config = dict(
    train_examples=197500,
    image_size=32,
    horizontal_flip=False,
    task='super_resolution',
    scale=2,
    init='trunc_normal_002',
    residual_init='zero_last',
    optimizer='adamw',
    lr_schedule='cosine_restarts',
)
Rows from block 2 of a small image super-resolution model, named by matrix and row number. Rows with one number belong to one channel. Each number is 500 + 25 x the weight over its row's rms, rounded and kept within 0 to 999. All counts start at 0. Numbers have three digits each.
After each channel's rows are labels from the 100 images, of 14976, where the channel reaches its highest value: "responds to" is what is common among them; "place" is the part of the image that holds the peak. Only what is clearly more common there than usual is listed. The data: gratings and oriented noise at many angles and scales.
# convs0: first 3x3 conv (model.mid.0.convs.0.weight, 144x144x3x3, standardized in use, each kernel summed), inputs 0-71
# convs1: second 3x3 conv (model.mid.0.convs.1.weight, 144x144x3x3, standardized in use, transposed, each kernel summed), outputs 0-71

convs0.142:473468499455488457490466519490496505494451465477493518563512499500469494456478500531496496489536476486477509458521505584517520509490498486479530493499477482439486456516500508489471496518503465499508551471505531509538
convs1.142:447498502504523456517489496486498474502538487522497494490517515497585503483550503534491502488537469524502502472499538490495469468472496506497499513523482510520513574542481446520459483470480514523442491520472535487530
responds to: windowed patch; fine
place: centre

convs0.121:451494485446482431495469514510449498495458480537494491521503455503511487499459491498491503502503530522510509508522524536501469526508506445512488493458526452476507538503527519522483539538508439509534533443521511497531
convs1.121:454511512489482508512516457541516498498491499526513491476519519522538468496535449463519450470502509505490497506488500471490446513454489508471483546521507513475533449547488493509492496478484498505486433513486566467576
responds to: windowed patch; stripes at 60 degrees
place: centre

convs0.75:445510482494460509499502488527546539500538527486489483496506506518559518517537500492477489467483505514522459521526516522491489493512539497513490489468514511551489519532528540511530508529501540510468503523516470515481
convs1.75:508521515475529513517505477525497497502425471503488507484471481527469481471481514538492490479474503455520488494508491475468507546509534517491482478514513491441506496496538519542520488493539503532508481472509478518487
responds to: very fine; windowed patch
place: centre

convs0.27:465510469496464485513464518518526508519467466532542517498501502508553496507509499443463496509487507502531460521522532517538483508498510503489516508501501565484503495492536524521526452494511472480471523495517483503533
convs1.27:500504494478489546506531463514503492480425502498478529458460504462464494478503471469511443506493479461546513528502473501474478539484494515488464528515495495446524527561545500533514507477508544510490487467518519484489
responds to: very fine; stripes at 45 degrees
place: centre

convs0.125:480486502425498467482466496483488491518466493499502490555487468497502475488473473482483504492492521494499545500497502548507504524501512464512491510496486473463477546512522517526461510544510441503508523462544533534540
convs1.125:504522496492490550505540474515516492491531502507508495481505529508486486502534484445488473504524493520522526495480445514485432513485489516503503525518463483537492496526507485496488477473454510493462443514493554471541
responds to: windowed patch; fine
place: centre

convs0.97:471507506474455463462473514500535542496452467442475516505520531516510509496509511499444477480516486472514505498489529551526525505487514522470536424489477496468462512514493493509513496527488536527497553495520514552549
convs1.97:467505480503477486497483494482454486495507500477510471509496524584522474497499498484518508482442515502480507501523504494495507503585476505523516484501540478506484489453499506521501511517468492496518533518485462510492
responds to: windowed patch; stripes at 45 degrees
place: centre

convs0.70:498525520492490496514528521472530490507474505452491484465510490519518515528521491507474514496497534509508512538518544553519511532484504508481481462476443490473454498504490523493480465496492461511453522459556488576511
convs1.70:501499475477461485516506531469488459487461513522477475499453528507517504499537492485476481537497471498484502472492538508491488476516478458498486512479511485439454515538502488527514465466450474485473508545500492475500
responds to: very fine; windowed patch
place: centre

convs0.103:477505490407513492478480508499501519518454456498508516553492475490492494491474469495488503499489513522498538501512496539511509505482505495499503493521514489460479509502528498499450490536505454511484546453533518537538
convs1.103:512485478525501536480507470505514499464539503505493491465486544506470498522564482465508468513495498508543526482490472486492482515476480486515491534521533486491523488477499439485466525505478515503469503493493556455530
responds to: windowed patch
place: centre

convs0.90:470521557510508442516532512501450490512507502491467483509496515511490500510488509491427450462498494471492462507491538555459482510503498467493566482507461489482506565502494496492463494501476496503509481451507478505482
convs1.90:487494522481475495531498496503506514525477519509531508546529475515529504483465501470523507478490498528538489529553518519493500500509493509499536514519491487496497548510524542525545507518506503506493483567458447506510
responds to: windowed patch; stripes at 90 degrees
place: middle right

convs0.17:528537497511516526540560497544477476516486534507497474437514503538481549540552506494498481498484513504503503500492471451503467475497491515492502508498485476454494561471485442482434495478427493497522484487501513481478
convs1.17:516506518503505471486501546475452501497496519492486494541498516522500531520487536506519471488455477489495467511485510510460528500480519490516538482509536501471478517500539514530541481488476473487485513512507482526485
responds to: very fine; windowed patch
place: centre

convs0.134:451507504554488525512516489496558506471555533499502483462526536544523515503585502486508497497515478505523466523512518505501548485521508499518443481452502499549498533514506498511543505489480559506476499540504466543498
convs1.134:485516503472520484512503526518487486505465489495476487498505488522487499468486547556494532480507511490503486492504514484461494505514531517509512465527492497487474507508531524550524464467517491539483471496503471528502
responds to: very fine; windowed patch
place: centre

convs0.41:491504472436489513531520496514493547521483533494508479486501480512494473513528488501528453514497523532502534502531502496522488498496530479518512487486507462503471578508507519503468488498468473469458486485524513553494
convs1.41:558472461464438542474500513469494491481457529489490486480470535465473521498524510463490437489491502500495524485495479508509532501512485499498480527456536502433499527525528525495529481477500479494518496532519506495493
responds to: very fine; windowed patch
place: bottom centre